A small image diffusion model, trained from scratch.
Model: 4.54M parameters, patch size [4, 4].
Training: adamw at rate 0.0027, 8200 steps, batches of 64.
Data: trained on gratings and oriented noise at many angles and scales, 395000 training examples, 1.3 epochs.
Rows from block 10, named by matrix and row number. Rows with one number belong to one attention dimension. Each number is 500 + 40 x the weight over its row's rms, rounded and kept within 0 to 999. All counts start at 0. Numbers have three digits each. After the name is the row's rms in percent of the matrix's.
# v: attention value (model.blocks.10.attn.v.weight, 96x128), inputs 0-127
# proj: attention output (model.blocks.10.attn.proj.weight, 128x96, transposed), outputs 0-127
v.2 107:441466525495431495510487493581523501478465574597489505522524461581562476531517512454430457558461478453519522424478500505465523479518483464550564417454460551565533484499492539509477458574529605478446477500474486506480540526506462471471492565473502486564529537516509561468439542555563483505519532480489469510503540488527527490523450508541516453576522394513512464506523529450469535467537
v.3 101:530414461492480458581505488530472521520521536470472527467533530556502477545519504459549527536438486500531514546500489492501488496488536530519481433526549469445493480449516523409447431480543461502532551503481488534465487504512519495533390573439507508422479536536490437466542472494408458504496493550431569444521577430446480564498526455553514524475459495429498581491543508491529508510432
v.4 110:514543440554466543475454472535511520533418579556569498519505520578448508527586485487467468510471530512553603442499568570481521512553461506504554581562425404494546510479516491468495549500501451524466499494583483519494482523506461479538468505482504398481474464479514470459490459500481487395453439448541520444489535482522544515506445470520527490483502494496471495459491476502536455509526
v.5 099:494439506541459495499568505485494545513487484503518542443535453480481504452569475556499522570458572514498453571485476473523456529438545539498533548437462473483407438459527500499549507501436498470443520488488450508513455536500483417497511466499491455454568496518529474466494518510466641566531506455551543458461579554492503563512480531543501496588478456458491472559482542477517485451486
v.6 094:555445556548503495410495505464471534491533536523516484538564570570465507566564565494508419557440513428478461506489479512474539499478544506489511576505455491497466487545504527533493519507473431486488571494499516457502511552456533467420470448458501494465469539425513468536493447461547499547587520544481466493472437560441436470457471514503496499592496549418505499464491537487479490453455
v.7 097:531542509432513451549444534484502461452537540567502503529478497507475511512477540491560479548552500425537495480491522475477584494526502525552514529550550592556479452463463463489527483490519448513457494535550499426530485453528608599459564430543499499483488481459511528407474475528443508453522472519386484486478531503477414485499490462505505451495487518461494523481499614521493494504513
v.8 106:498485534473534413495539535586497485522507478597568544498462613499485492485494486546473431436523468558483487564535446466516550501478520497577556531494508463467580487542520507487463529446501507516513491548536464536472495487512496506415502477460495435491482530505472519507580509454503535494503416512601411452461528519477515522477477481474538492433524511483461476537534471428465432519440
v.9 101:458485457512509547571567465435483520421513488493401508528467530463545440444465527483523440493479499486491452520502505410533497483449475492539482526550500554478550522510453488539507551563485393479582421459592491505499519546484576475469508519382510498460515463498455508483522511517582567499491486503504450463485526524577507486480527540531493497500485477469507480529528434542508480527433
v.10 099:475570402481493511488503455483469479515454449503522518508490582461498496527489473459455453580577540525533531564464559492496497473564546426502474493423523477515503502468512479490479562497523530620539520531462475445523454502512545432448502517548505497519492500441483474433492486589497514514511449532442481469464503512475533449518481476531510451534555546552450435529489509516569522609456
v.11 101:529519442478524496436573524562524477506506501461518474506527518536589458506445599499529592516427441474527551443506492510526484485430467510486465487440444494451556500525512517481473545417497475492494451523522464508527437523502504551530488486545502430488499431525514509443553505422462569546505510537508590436529449511501545452595526454478516576438493510482491489490531498497519473447458
v.12 108:455492457485485416535574526517523514520534531456492451480443516540456538532509421522461495606495528512492506594511511464507506532523393388477450444410504475582517555493485519427536443521506488492498438507421553498481466468486461543525544471515506576553497505466494549432507537488503527509519517523506449507487458513466572498509487510513513495504595536498489502539475538501460528454461
v.13 102:521530473461514514549528486493491502480400480513449531485454367545580467539574501488489469566499532465531566464518458474495518477536457564490441548575452563462487508493450522573468498495517424483542516515536462462539511480527488504544437475528506534520459468517555516496476520541465428525453452561507523435557467444508524508478482463532478460479526613539485526542470479472481519457551
v.14 094:480570534494512552560571559485543523438534498552511484587495488506533517498558541510412584473490467492543573531502483502517461521521538467467511480563349520457497549447493473548465517455542593522443468463575508532426493451520540484519494479471499504538463482476503407528528495504495529544578451548544482459487484538509483532486490460451501496539499493518488501495524482502434528463460
v.15 093:553452497527479480609479493493445415503454540498487539436554576469482560487543430550509561531459584446524492562493487492482594502518418534474476505533479525506493468532459524524462430527542464523499485474479512483495590531523484507468449442596490536546480536526473449543512483497469504515460450438540543470485504506535492554528489454501471481485566431483488517513475586475495529556528
v.16 095:536408476514516518520521569459513496508522515499495555545516558538411534468516484458461470501500507479466471505563461513486486506552567558455450539546506500412427482500500467404497440443540532547510476524546486513470517492486524496515570518481504468580473430483484479410468519496540516475463569476509503486580517482572505561545526442502491494515510465485400515450454484442516460477590
v.17 103:537540546577538456523492429467511468566472504507509498493444487522515477586574573396409494459458544512509511454524463484515454479442524575571527481445515439460541533564525484495478480417505511560472463494504486501495469487521509517462476472456506607504503533435498571514503495510471481481418547496500558512497502535495574479490476522458463530507453477469475474535557477571485493427484
v.18 109:423506535502469467538462496459509443460492504582542475492495521446595509513455488502519478512510549420484488479510541504467450496505472514438480556460524446461577476511472484461505523524536500416474487509543492544546561601559489521521529530574497532494520414480492508560548428511491475493528431504540472534535553399506526459470509532545437483455535594517470523509463452477577514480499
v.19 094:499555489413514501504478469506470462601389466466472560572541509507497473487552509514514534498495444470384481489487455462517530536510536535477462436494478466478524492460520492454457560488500475439478462503469485508472541495470574491575537535530509495513472525493495491452497523463527542541417542409429491522468560428534425494529496506474495481525504419543515497504490549482595558482466
v.20 091:466562499509519550477496511462530482481430452460491475481481508496596488458443425570531534485440549475424493450474564527484521501509571521528501447415532480478534545476507506492500502471536472465492506522447466579453481561486470508482523556634506577523498508460552510472482529514468511510496500509511407526512570456497514507483510500461530535510465371519499538493536440575485477524464
v.21 091:517517518500489458509444564456451508493513517541533529551519525468496461548521448482560487543516452565552492498440453495482459510453413459459506461606472408510513474495494544512487554565543444524591527486404501405533445469494502429562488492535497529494526548500505438490523523455493460487481502448519562487506449511477468533491502557466472524525415504538525480440530468587476488538482
v.22 090:541471464500485512582553525468464559454462531547530485444502514485502551524499485564538499421522517528477461451498508501455490475491513564465495518474508502497551457534499509485469485445491437518488524481512492564504509506507482555472540508545498513491471482476542456493495500470502489505514647544502520486515490457498506554406494628411476496536437409518458403533537440481561420544536
v.23 105:513525421495541512538551489474526507570395461508466479552495502521524526525512588504465533511484514475476549524530498499459506544453487501502512560501496512503529501516525526496557494624515568507539535540469474440486466541474522555530426493488488462527502436487531503562451521607463494442619462471442502577531448513444486517511502485420520495436455496428496513432440500499487495494482
v.24 097:535493412445465428411473471476503484461516524529486495514516550493443485511480519451478506505493527537531527621473531501468494465516493498498436508418560596521497477546506459559523520453461564518498463513545504588539476524526510422579492495489501517534516533559514504490482566509524532542529545437466452439523500497543467476463502514468503501442550604512459452471526518429507493413521
v.25 099:546534515518520514574381479558551409467534489465508518578532489504520449511502571472427509519468508524511513538464487426487469539500524514459522561549480516428442558543504514581550562469491445475553546505501506467472457531494516492477462461511507539512490554546544517449478477505485506506499462499562524505407443487585499424448558452470515496529573457534508518436485493501541530456506
v.26 096:545467480531429492559435501521544514568513455523481508501497463508497517469465450481461525448525499439541503529501523528538528483501548421541443503497487467519501486509475511521455522543516486539509504535412425427539518508514556519421526485513495463517469470444518433593492497542554503561512472490498521462505472506486428462653546507570551517451484475544429488529503568543554466519433
v.27 107:567499497607504491511541464484463540527554527494530455513521494495426528490608503481513477487532490498417514509443476528498518460590464521551549479437476494503441525547392440576428487502426506444451402516505522414538500523494525520548460522548502536545455527536491556472532479471451557555554483502511449475536528518444467467470537504496494493442475535543502465498493526512494523490476
v.28 105:497477522597503538458577483521441499444419511479524496506514602523502432467568433568473510471561490431499476521545485509526519502477443460475484525433498466484500434541488430492539471468499497557550597521533541534509489515530487448512481526515505451563448503465470492511477464484434482548493538542500479549467477544497544501434523473527518491421495360538514473498510488515470533453527
v.29 103:522480451488535435540436488434508469503503515533476471530459489540509537427519511561494560493461577452414560549502467482478517494420481433509483424580450522516485511500479487467483477479541562517507593566572493537481563438511448558439451518454503534519473525508501480540488511547540599510500604504435471501429525476468482509472494529542456472511560463521513520482518496465509457502476
v.30 104:556445466495508459421544575546485449552445544484485447474539546533516521452529468461487465568559585489497492541483541442517455508487523484562502433478463509477497457493525564526539454497551518421444523546446509465467531521474499510480456506520503501438481515492443519493551447616518501471494500533545536493495572446500501472442530486505472513482468473515519447468457619519564515565461
v.31 092:438484540538535444505382537483540526517468492518482486470481464508507519486504468491497464386472466511529512465519570476503525503537477478539493540571572567468520493504506519514540520479451524559551424537499498447507541532537531484475598506469494509507536609463469553531529498535562519477503479469453530534573537536486487524477511506584484552482468519369480459454434475446521483520505
v.32 094:492482468508511481441566435557479510518520549493520427533458504475510482526512501513461518506468423460479559477487520506459538497545587485445612470508531483535568515539510484447448457460540457489497574509549508446503531538519548555524437502567497522433477546530495438555488486471409461528564422454530494462486531522500454565460476501443465455456502475480442437491503536497434536532464
v.33 105:547501511513578579534499480431454539431499512568513497446524481577461503495482511522518519569463493482540487466524461479563511502561541523514485525448505475547482568510496433558532465574462511459498450482482474439489438543480454493473466545465508509426485488456471569521563534568434592556521442526506495499541498427512403484507484414528480527458489459525469528494484488436501473458495
v.34 102:552459477440520431418457505445539547525448485410489486461509526524513521521441470505556463513591577423522511498471449407481467502550471516502492519464473492534510501420512444484506494476472503490458591496558443491535491493488496521526532483524497580492506470460548475488489482516505534575504501504486534561431509535544443548554501519419455502516503606457467527523486499523578543519535
v.35 109:524512552516514478463549505478505498465571466512470543488518386531549584527563476477564511483527454475564487489551512466504447495431576505545557530408527478471502499513454469510513481475508581494565613517474493535506468475466539531458485486440503471519513422430446444486526494553513465492453475468439525514472510432473487491461497430556495543523512565523477482465446551564473512486510
v.36 101:537546480576468533509448508577516550549531495506504485476438488494483507437510490420428554553495482557532483471472417480487489524583411457543470509513546521488460434456534501446583516462507530443533509528510511485534523484532499484487415497513492595495526570445451480538521460609580493520456474459521519472506464449508535455515501522524492472547523446500490522500538557559502493451462
v.37 105:477440415505516505586380552539446556465484476521499463472503475468501465532494463481523453544535480490461464457510523466512466531513537566534494488541542449558470507555497461517480491501440544480529532499524486577432510570536448476547480486548502451551496527542519490514524519613550545498511502551509517499503459473479502425375475516509486517452526589512509497521502453488422527520552
v.38 100:554514502543502522450446543415507506488469499507521489462561501512450454424521533481552489483474490463467544479472544554469493491492507468482573527539522461542466497520534553553434491443510451497478428479520561458465455508470488494534537505507510460479478507470493543530478482500432568478404546389503412455414528475508540475531489527499514480437559492469443565541556513546558518508594
v.39 103:459521513451476444535492485503445514557474451459514432526464471501525545580548486522457473509426424467499516547506455475489373500480450486471514503577536504499462499543520501485541519542526506474506536452462549509559546487531566502560540526474494437534539463528428568439490412570498557514467459554510500525570461548498527519575534457524469480489537443497469501439534515532486493559533
v.40 099:441492546488505621528543492495507509512452537464508472473518456468562482481486516524520442542582510481484488522511550497512482500507499492484493449504562552410485519502501524492509463480585501536494437499520507444508449477533517541451560469498502537516525480417564558518445508591463525464469507459581500499443561642514506522478513414434472524409514537523481528483497534499445492480513
v.41 103:494565421547507524434504532555471522426487529517514509442473522477479524501544513456473550494539527490504486512475533478508474544487470597442500498462541477507512417530504552454502461448494427552547490492480513466489447453535503466527517480518496483549528472509533479411527571529526485549506543502468550541495493583467510552598484487542516488424478450421548440508553501426517528554399
v.42 098:520516474490530485537557439484552530449467508471515511551535459500566499496466576505488545461549485555498441573512491518444510488491547515455494512589500467534446387509476473453480510521471443530530455533545491499499527545531484601421497516589493443443502406576535486533491507521542464492563569509499479503613475529482470455452449434507500483501519528522485502442521501524511516484523
v.43 095:521485473480506480510456502552511487450408571545464454479540474624481451449509498491506541495579478516490455463477518508531598536510542464521503491474527407481562420448530461519582521395496531505433535508438532535536510489495483495500496452542503551539490491488469504595451512487505459529525520483477518462478502395508549489542539431537453505553484483507465508541512524491481509547459
v.44 098:426490502440411500559553511430499486474458539481488477509492475474479501466480488498454512494567565593566492478516486478498479473466543582467462515520519465504461499478500545407477523541532499534513450522474484517498395495413498486472515518499517441493474493612524599583468501491494466495502558507533470488455503465481516473485514490477446536520441449516513518501545635525559506491471
v.45 099:457475537506435519504555512553487443564479560485448506451455522569557526499432566478497538491462510434538470553507411503513469493514499617518594518512549530479503558514472472488520467501474480510526443547484508535491477523422423531533407534523504545469485524484520509480410498427509485501499468430474485513461460481466505401511512576478511563460542518502502475528474529499516469543450
v.46 100:530530468486471649557505462510516466549520445502507532537552609461515519530558506502493500498540529512504491485498501459500505446528505422435522611537483480484573489539520487512502494537496515507427512508474554548505498497453479502478476461393503456451544466519489518518535505452503484496456458523413510527441548484483518565468505556541479517421600521456537480460518492507462463436515
v.47 104:511477502533518503487448501495546523502457476500497518404490554532554506540455481537498485465487481544460448484425441465518533505537462580489533526401523495431503539474508512550534558575514534474533515521477503562499527436531486487484434480506496503564546632504549504544513435419469546504473500516419517463556543483487479535503468413445462479419508484529495528497466535465516429495548
v.48 105:438477508503395465494531468530489459494489547497423504517594553552518495479553506464560470484441516521539539520449511462523513494538535576494488505489492512490512413519527510486509539464520435510543530516483449476430410527535482580515511448493498492514520513520499519532550610465551515534493507444490471510508526471439488537527495443497442490490476454563565481483430455488455431570598
v.49 110:496454456524535474482441471542449507534528509552414502523517509489488474518485446554473415501471479526567453531494504516503505526577476478533470508485409448397405513532425515521460522497545533540500518485478478515509448395451520574511524490590500448438553489583438531546423530508458509492537496520459454577483468466509427515530508450495506552517506515480529492532523478525520499488506
v.50 085:484483521496476500524454538531521509447513511508510529528454525575475488468464489494479520555477505471477585456503519489503491519571504493519392512534514516557486472524519499512412486480547521514540539481458483533459502458487488487464471414521502370516486492519544564568568416521390517534508473468503487504489521569533495508499587518463423500518466490479485508440472428609539488422501
v.51 104:454508494498492509430548493491546478543450463535535517473481490474507506442530523492461455542430515503425447490509535453513505478533527521532526478488424491556433436499554515543364515464554453514567526516500465516557492489548451496509462507544499531496599469458488546486509544479494503434522561518459410516514455442489541490484587506467440545486474511504572463550494573486417520495480
v.52 105:472502500516459438569489396475565506528502483543490532495482463551463502426492439509485550512559460468492500522512454511547504525537522445466604451487448556417486484529592438516563473524457503525433527488460569432448493551536535521519495564544499450514529460503526424491569531467538475561475509481532446501489512494482475439480541489483486556499471539425531472535525474479449531550473
v.53 100:531438481489493461488523475497492523452501460621513378512534498473473585540500509521431453488464476473475525550517478468469474488594509528518459508497507463475488499466540446518474515486477439509555546476519451540474479511483489614466466507485500507467556505554537483513458561507499555506458551491526498514474499510519574485527391477571591456538445514504593545489479498532491543541543
proj.2 104:583485548489450527485466497568489519527553588430501517498495491531559528525471456461457470517545453462522501548527531484415488473517493463527597399571515506461488494552474444481468526455508417534432492453505481591490505517493453497507480542479585473529484543508475443446464525476563527511467513527515487528490504468527513522477443519462463440587528431531504524489495530454503546543428
proj.3 096:536446465579453472559502531508509445462510483471498439365459511575517481564530507454521492518525522510532490489571483505528467476528441525533484470491461476527504564579493477551466501474555544534533453558501442518504474489533555495521420540421527536436507529560494525460525513532429534511507543491497500511509538486464498586454515402475522523456460509547522438473509492564512550507572
proj.4 109:492511496524488539512570482594496521481580548444589492574490509564488462499532473487484456490553521503560416542553450570476555546512531488497534472468555491497415517501491493539465438508502524502464564475441533519479472477491459473506470502517552376495475575456489524459503460494468527441548570532471502544499532472542444545513460444468420471460477513509507487489555482542539450516469
proj.5 098:542453503489476513516495502437487507510513490532509498463574460531501518497572454513509546485577569564529548470466492516547480587500501547488491573565488440560557571521488500542582513448471538551447477469514492484490503519518489431503471481454410458460500498461493493439476481503493361539426495524463520534461596530503462560486473523464504486552530492536502486579479562477504455520498
proj.6 087:468416569515510459434494488484495495523505462519538493548543548506519556570526572496440450464599498427511546527551508569481496539512523509500506468481517467477513564479506437497538508412489484518496486504518454457512502503518521441452520487488520510466527494426462526550473458531580493519496573449488492498443506509425576490553467507530466524591490558571475440431479554498492414532532
proj.7 102:435503512475495442504525509467509515541455503467516525499454496511398498499483512502486462521464514416499536492532481484486485547522536497540516456390491586506551564501545491494522509490504531498491592567476424519528502499482592557483616468518533501540545528494458487423511512460467468450492522501620504549506503492434567531522470482526474482475485452526534498465494593546497557571512
proj.8 099:467525503475529424516480546555498534507516526411564477493438613480460446478473480521474428492553473533436505446452546460562512532448436491559514510517499510507444504490487452517500442553483498551505507547428500463482491534511453529418486430438417444467526527493509514513570490504468459533515510480492512526523546521477536519520469482507479537400538508508507512594503454473485430453570
proj.9 101:526476506505492492552437497424526503502467522508433528463505492448541468446458500479494485515468471482451542468532481430546514482505557507519504514474519511489501514514522500432514419401470623493548617469442499504520510521500562502493468514402556486478453425497503483515507526464533453495476512454400498536507545526544577482514505539477470511537489437489474497491470442603508444432507
proj.10 095:541582429479485513486476485500545491518534432512525528494500542491515486489507453420414405528439537478522480456564447516483482506517489447478464507547489503499483492549516491514480414518491479397475489528548472465526452535500533430460519485559566464482483570446503524460543475394501506481455596497540513518453458518489528516516465518460485456499568553457520557551499541550536550427524
proj.11 102:512487475485525484425477482560494526505501421503518538489506565527554454525405604492527549555539526550564424538515500528515518497439512536483501564558509549564488514439493521482513485574505508516488508532485489520547498477491529563501474523507476446477533396516492528442535543588460427518473512485419440514504502487468450501381537500499493589458480520514514528475497465486547480535537
proj.12 103:582489412483461407519420507512480508465482487492482530530466502581457527528501470546437505561509517519498545430505514550434446561551570439464473451621496493459475435523522491508509557498509481523527547514538560422480504553484446554550536502490516537519503512506541431442551515515541477461444497484483514549461413513496469528499489536533485508547529525515486527506531548477485547507571
proj.13 100:441535482484519484532470509554490518486584470468457521436471374505541520519561484491482487586510478464522488547540586504487540530552557558470471483419501574577502495475576502462477513498460570497513550528484498525527459527525466469507471506533590534505514462493443488529459556457480568529557546475482479568573485455476494497505492487476499468490497600455534497541510481527484536561445
proj.14 096:515564520476530542537433548493462490555518478502509498545493511514488552508561528523442552531571497538528452482473468494558527444515446504482510430458618485562508448573470519470497481574537412552490539445436518515437525550493588491444486517470470517542489429458480594528501501480479429522441527456489543531480526432510497477511472456550529516541481518464496528488495444542437518509488
proj.15 092:444469478482471484627524519507560598529530568465486482461492580510479545521541435527503535489517541448502506453519520525514414496557600509444516485475516521516527538484518502488436593462545539520530502424513521460522577529520479498460482474564441518550561516534478523538518476524488515534492513556481481511546480553546566507496511447528520507510539447527494483477516582502520549409477
proj.16 093:440444496504515532532486572467490499499492440488498435508488531536449551488524499468433452460466529469500503487472523482458538448524408547490449523430503471558564522544474562588467513559499473459536545456442465480496574534485496520524496522515568465520510477425506517404470491475535486436516404547464517500599546552540508526443501452509492505539509506505560491478521491441513435529434
proj.17 103:512520549560527433488480436465475578422534525486539497508450530531529490584543535409445480436560491539489506555449535537513544542446502523516526476569441479543495408449473524495466473585504467472436545466484450458504496508549513525492449495466552584535452469509499436539518495494452504476560499501526451490465543518500425477506479527479556526518417514530516543517498490588506489515479
proj.18 101:517526549481444464536530519452517551505468526459521521508528508425564512534472501497534496536487545423418532536491479505507591476552565483436525495530505480519427580516539508550518470482531528585502543521470516574564506427481494531521509535612471503493459477475500427566548472531458553464496532494437538478574554415507481456490495525442540529458521566475541480506508452495535501499513
proj.19 098:462506569466530491534536476535589523415591495521485497540555422516513458501496496465518524428467485474463460536498523478524477536518403528487496432504495461481490544560469509544505471489524488548471528558564528457461562515454556530559455503563509500477505556487469532457488570515544451508537475538508525453488489477547550526456530488475479501528528387452475532514491596491578563553513
proj.20 087:549571511521535488450534502480501493522548491514489509492516544514526521459408440509486524487495486503464558520501406515498467565507442518502522491541439520479456435564511472517476417531513495461521451519600501506478474461526460481457477592603531543535478482512490477469481588466464504494495446519435612460501517478528523523491514557570468510521437423505540481482522398555485490488503
proj.21 091:554538526540469467567535598489529450521501537441539527564519484454537452514551487473580486503461452531535486481526538499443461485452547514489485530447550444498493457479462499460529473454516542507579464505594478357510457482491515463555513468531510523474448573463463552497485512582526544502531579495498482487473432509489514519489516524532517506537460520468486502413455480555471496446536
proj.22 090:450515496501534479535497500443542439501551572464487453472536526510477551512481496518523480429450539518441500516527493535459508527517510552506465585466519490516467542435509503472495491521515554472485395473467437508526515509519508542504452494535533505462508475514483525494466510508494558443459360444480521512539539453497473523560471581569539516528462459496545613515429426528527403459495
proj.23 105:492548427473529528545454506506475554466580500499454494495486495493550514479530571539471517531513528485471462481475480487491491550450516516450499532453497465476472481537461467498539489399489439517521496556515475512500462469471493541516429542507452491549516451524458510547471473376450494455435530534609479386490420502477486492475504492616455502438451477558496446454535508456481495470512
proj.24 094:464523435490450447440524512440530543557488441499487487474487525487493462507462538469479479511503514516508386419555468471428522407529496491514456549590434475495451525449489534501521493536484474518516541507440515543569467551568491442559536473463561511507521491527453474475492534492523449519524481555486507548500450509494515481551514563519517496425531545466518546489421559407529452559478
proj.25 093:465537496483511467530616455551478567531470493551510443502494453493502475485431515401384536510512476520529504490541484374512527535525468512469506499444531540546546406455503464456509476528520529503540496572497519440483452491487518492496460439541503519535484537518472470467480474489500479504509587494389490488422472519527514459564515488494491521540570509490480433441485463499496505554477
proj.26 097:514450510496459519544498531559430485501490488495471486506500489511580496429456490507470507475492541437550513453514538509560433462471538445516481548505533472518534470501524516481444510467517511465481497487611450477570519452523529557422546536529413437553533522479503508589492441451510521528465534503559472515516433474476529481358517520441474531439515483428522514516478576538526460499508
proj.27 104:478447506596493475494446468475533483501480565508541540540505453495422505517570512497496476484547482519440494482561527539490517392554538537531537534577509491485510514431583538475491558512440475506486568562549496397487472448484508515478466512548513549525594487545498448502530450453464371564478512493472504587545492477485504471521552511503514466479449505465498522497477528479509495471513
proj.28 102:522471506561480554439467450546535491552575541505508517485512587497519449483538440550422478494438451420463537478523507519561499604490540454462478530633507457538462541471494554492498506524474489471544390517443517501512530500500527497545448470522458469519545486445523538538514451486513490516513451461497490427522497567515485499567547496507505486450476426476475482474504455517469529532449
proj.29 102:464491471473455417513534487439458495523500513472449544423432501529519569471525554523459554467525579440450427456525505506486503544466516445509465396450503478558487397522519485505483535456523466487460453587433511521489586522484473542474474487510501533479504461549516492545559540475536457490529372481566578499455503502472495504514524461501533482512554480492508477476511463500480467465505
proj.30 103:487504443508497493439488588549567505514562551519483516465485537527487570475525472429465523492523566505509502439495424492496473509477504492506502480554535474517490537524496437479530487486525508609427469557579525562474527437487448545463468472496501552417583505502530476421518452420518492473537509475459489509518507471505477445518537440468512517478533538504499496453504641482527551447516
proj.31 087:523462508492508514501559537439449524470551517473513467544498496476521515449539451512530486466494485483504470465464472397476563451522520439545495516459484497529481493537511468508546502520466493428569623498495478557539498463540511540505562468476470542552494577502593512533568461480486525527528450536582437488560478551479516460541511532454502548495445504625545542493513459421530464507507
proj.32 100:511452505557551477471488463559504509486499561494535514489428499486451505521521487502468470488552459439468467526517433550520538535499422456444621489438516489459408512489487516525503537537524496555512446588429503473538542478538520536488469529510486524424475495560493541495491475532426537535507635556480498593465493485522511517521486492578522474461514505513537521491489562505475561473559
proj.33 102:479497484541538547517484437449511446561517501467524493503502480544437476519484484542482541565545490520549536511490537508589446523561534534500519515491489482451524452515485548460494485425479486507514553473573457524515450491461455471492489566489523526440487481460535407552547533430455362511439529500472496487510546427521612488496463446474534543437457480504546460480507484444524454539492
proj.34 097:443459471462516467474541556456453504448538421578504516457531477522498498531494477481546477423454626467487465500522506493500530480531535542492519517546481478451482540561490578494541569526506518509427464510446456542526539532479439533517574516532524532467506472403438473489493510489516491569458529492521529447442501507525562561478535507564498534478500621552490487482504534540539533493449
proj.35 105:452518513514482478434494465501476481520418455510469486449476453506510595495595457514557500445475471500555545491475496433492606565419479531481530561533455456538483509502522555500500479490463402467563422501552463563524468503456535522456539503459462487530524487471513543483518490446499550518555508548555502498453523422467502482548516431437512561479513554480504475484541523575486531514491
proj.36 097:506504465505474531475539526601478454478469529507508514500371492510503485461525498394467542508522467551488489506523558500512513562587652450529467513465496494528533498560495508520511543557505490567535508516513553494561548491515483498525433462542438537519422536500569480504520459399557539542493463531502498517504492465503464432481515517442499478536521450520501499501489580551483506507512
proj.37 108:509488400483502501532608515524503517488515461457480508527540450466500511512531474476549504573446507513481556513533486426541543518525429530521479437508468407478550486441520527487457525490462505470535440492449463551426466486553479446562464496543512471509483558527511488520516515398562439510460467457480474558491502475494531394579452519488483483439507565494540508488481453474428540468505
proj.38 098:447414554556526444486579496444530491509487464468525514455609510502458428459462533493541488474501473468520445481519451557434513529474483465506556514486506512490509490439467454471401487530515526486484620505521562427468456499505491484532504524541584464495491496455501450510466493499465450488543466548457569535417507499481479483495494485512493476473523509580522453504459529549564514499405
proj.39 102:534518484393516480547530449496553507461500455582480547486481484507545550518572480526501434497551429444486488452529539427506551484490520521468507478496488523522513459488473510518532524495532504590498512472546550534565524512487562544614483550506471441529492538494566403473520414452505468503524559459510510511553507569486464533420516468504528449488527469503520517429467482546450501461553
proj.40 093:533487515459510584530474514478516523472518593530503497481515501462466541499472526554473453576468475491498545476475409439528459537469476475468510466500463553561501501501520460533479481549537527472486600443538487407502471514531518559433517452477533534489464438442460444499503549385468474476497492555506511548469566613522521453505483433569522506477468538474491506466505502458486518535431
proj.41 100:528573428534472543449511530510522495586498527482500513467537521502507491494525478456449522452487530472486468482563470518502509587499507608474490546531498473525462556410465481498516532609507545462557529485524500421511526545516544499538492512456462453520447437476493535457549559494519501480451461472549415451500484511488477541474527525508463493453449488550490544510513548428518567432603
proj.42 094:445493516482509469482466395499441494507537491504502503529446543484571525503504523512468519486451487547517517444514520448441491476476487478476439518380492431466579626435500518530529502458494561475542584554443483460486515458517501539422508552584493450439492452575427510499467475465530519482454509486493509485542507485446488512529486432488507451467535489472534515523478434453496545518483
proj.43 095:523484489493535480493530523569495496531583522446465522481506495571513450441485495495485562513433530535492535514525501529541387530506490482512521447489461427517484604543470534478509479610476463513457472533556489605558521457503497504548562467519472542580516481476538508556479490518572586511476492535505471540491502453489446488536505446408528526553540485475514481500501557461545467467546
proj.44 101:524551544481441500545451544416502492498514519488518519448495495484540533485489455513469540533446509550556531527490470496472370476458475535512435492487477468471550437491496494578482446505520534534477542503512488442496439498485489534468460538481613416466478563595457458505461439541542536513474543492457508487447509479445456467491505486514552499530458454505518459515453623463547486508473
proj.45 098:550434532493445490482500511517548533443509604499475480470428551552518503566453539457503564531496476471554536461497563525516546480524488544559556501461418530461486443462541506498545503486458528419466469548507551526473507500443487559556425525498490496540525504523508549521433505600500516493456552562488503470473502486468486435481528598555493545457521484493448525546572542485497478471461
proj.46 098:474510472463529596594523482485515521459419459506529486484555607488482479517565505514507493499439524489505497556530494512508531446508496445421511527533573474524465518421508510502469508455531452500437515552548546504527442464478420444460437480412546456463413487549497525564506527524484485519503418489562512460476510502488488545538495495498508548438553455533435508490522546549453467515505
proj.47 104:454483481526544537501523468469448498503508489528537499428479543508513468529414480526515503488466475532418520504527569456529434535522520563488570493562462542530472450626532507444542436470517473523560471465528483547507484531507494490515428459553480518504468589528432525518488469542495464512559438526597479519559558493507525529500479427496504506413490514468479484541491520419521421479512
proj.48 099:576510480483401459463456478512537529516512563513445503543586502522506479482511502459555452431527542507482460477524472423511537509543491532513501525515510554482453573453496516485499489502509547503545440512480470468411421500513475555498504474496504498498521494509527494534565586506560473488503494580535539473535512466425541522486503463528576508482482515419436542465574427500430444477406
proj.49 108:523466464535548479468543478549538506461481525447411480503512524488515480528459461551482422503543489526565559476487507532522515575598501506528475486509578437604541483465589487487473490506548480468491494489487493526490452584471499568496515479576459468439410497574565463548448524480468489448418493475534537440497463487516563512490544483477488585504497524532480510513463479557523501513485
proj.50 083:521456537481467489528452546517469472533467521522506460517442503565497492511475485503489512564559498461479415523486455520526504502582479486520398498488528532454492510464501455489478531562534489530523505448533474524475516516463530487454463429526467402525510496530494433523586432489380493541507534531486509508480533573567536512450579473533583515525486486525542473419558474580534510569508
proj.51 102:551509504501499515430492479468474548464538446462539444490492493504484491438539499496482474541581529508413546482493456445503455467554479517537522472478574509446552557518439465466387474515554547481561462518484484495563501481546483511537465489546511511521389491454526461502505543525517519464459468487546570515516465425515480521494565484539550553490477558494432536528475572454397531515499
proj.52 104:529529495525442456564514389486446505461514500470489477501497486513465477432486455519465527501465464480503517510503540503551536540507476506464562437476519547587504506462403568463567492452486509454433487515539593443466465445531531540540513574549448460526466425498485538463573502525509555551536517480464519519501496501492515433534534524494514574481449565586465520537476468492463551453492
proj.53 101:474448503471480459486499477498540486536500469425528616485541523503485575535514480534429457468532471474463476456453528436455552455583520511498463510556493471553515498547475537479503468518476576483526489493522429502462474462491512561468465509498528511422445515555472507530449544511490459506566441508466489503472479468525418498459407450461391450523475515496402442484533515511484545472466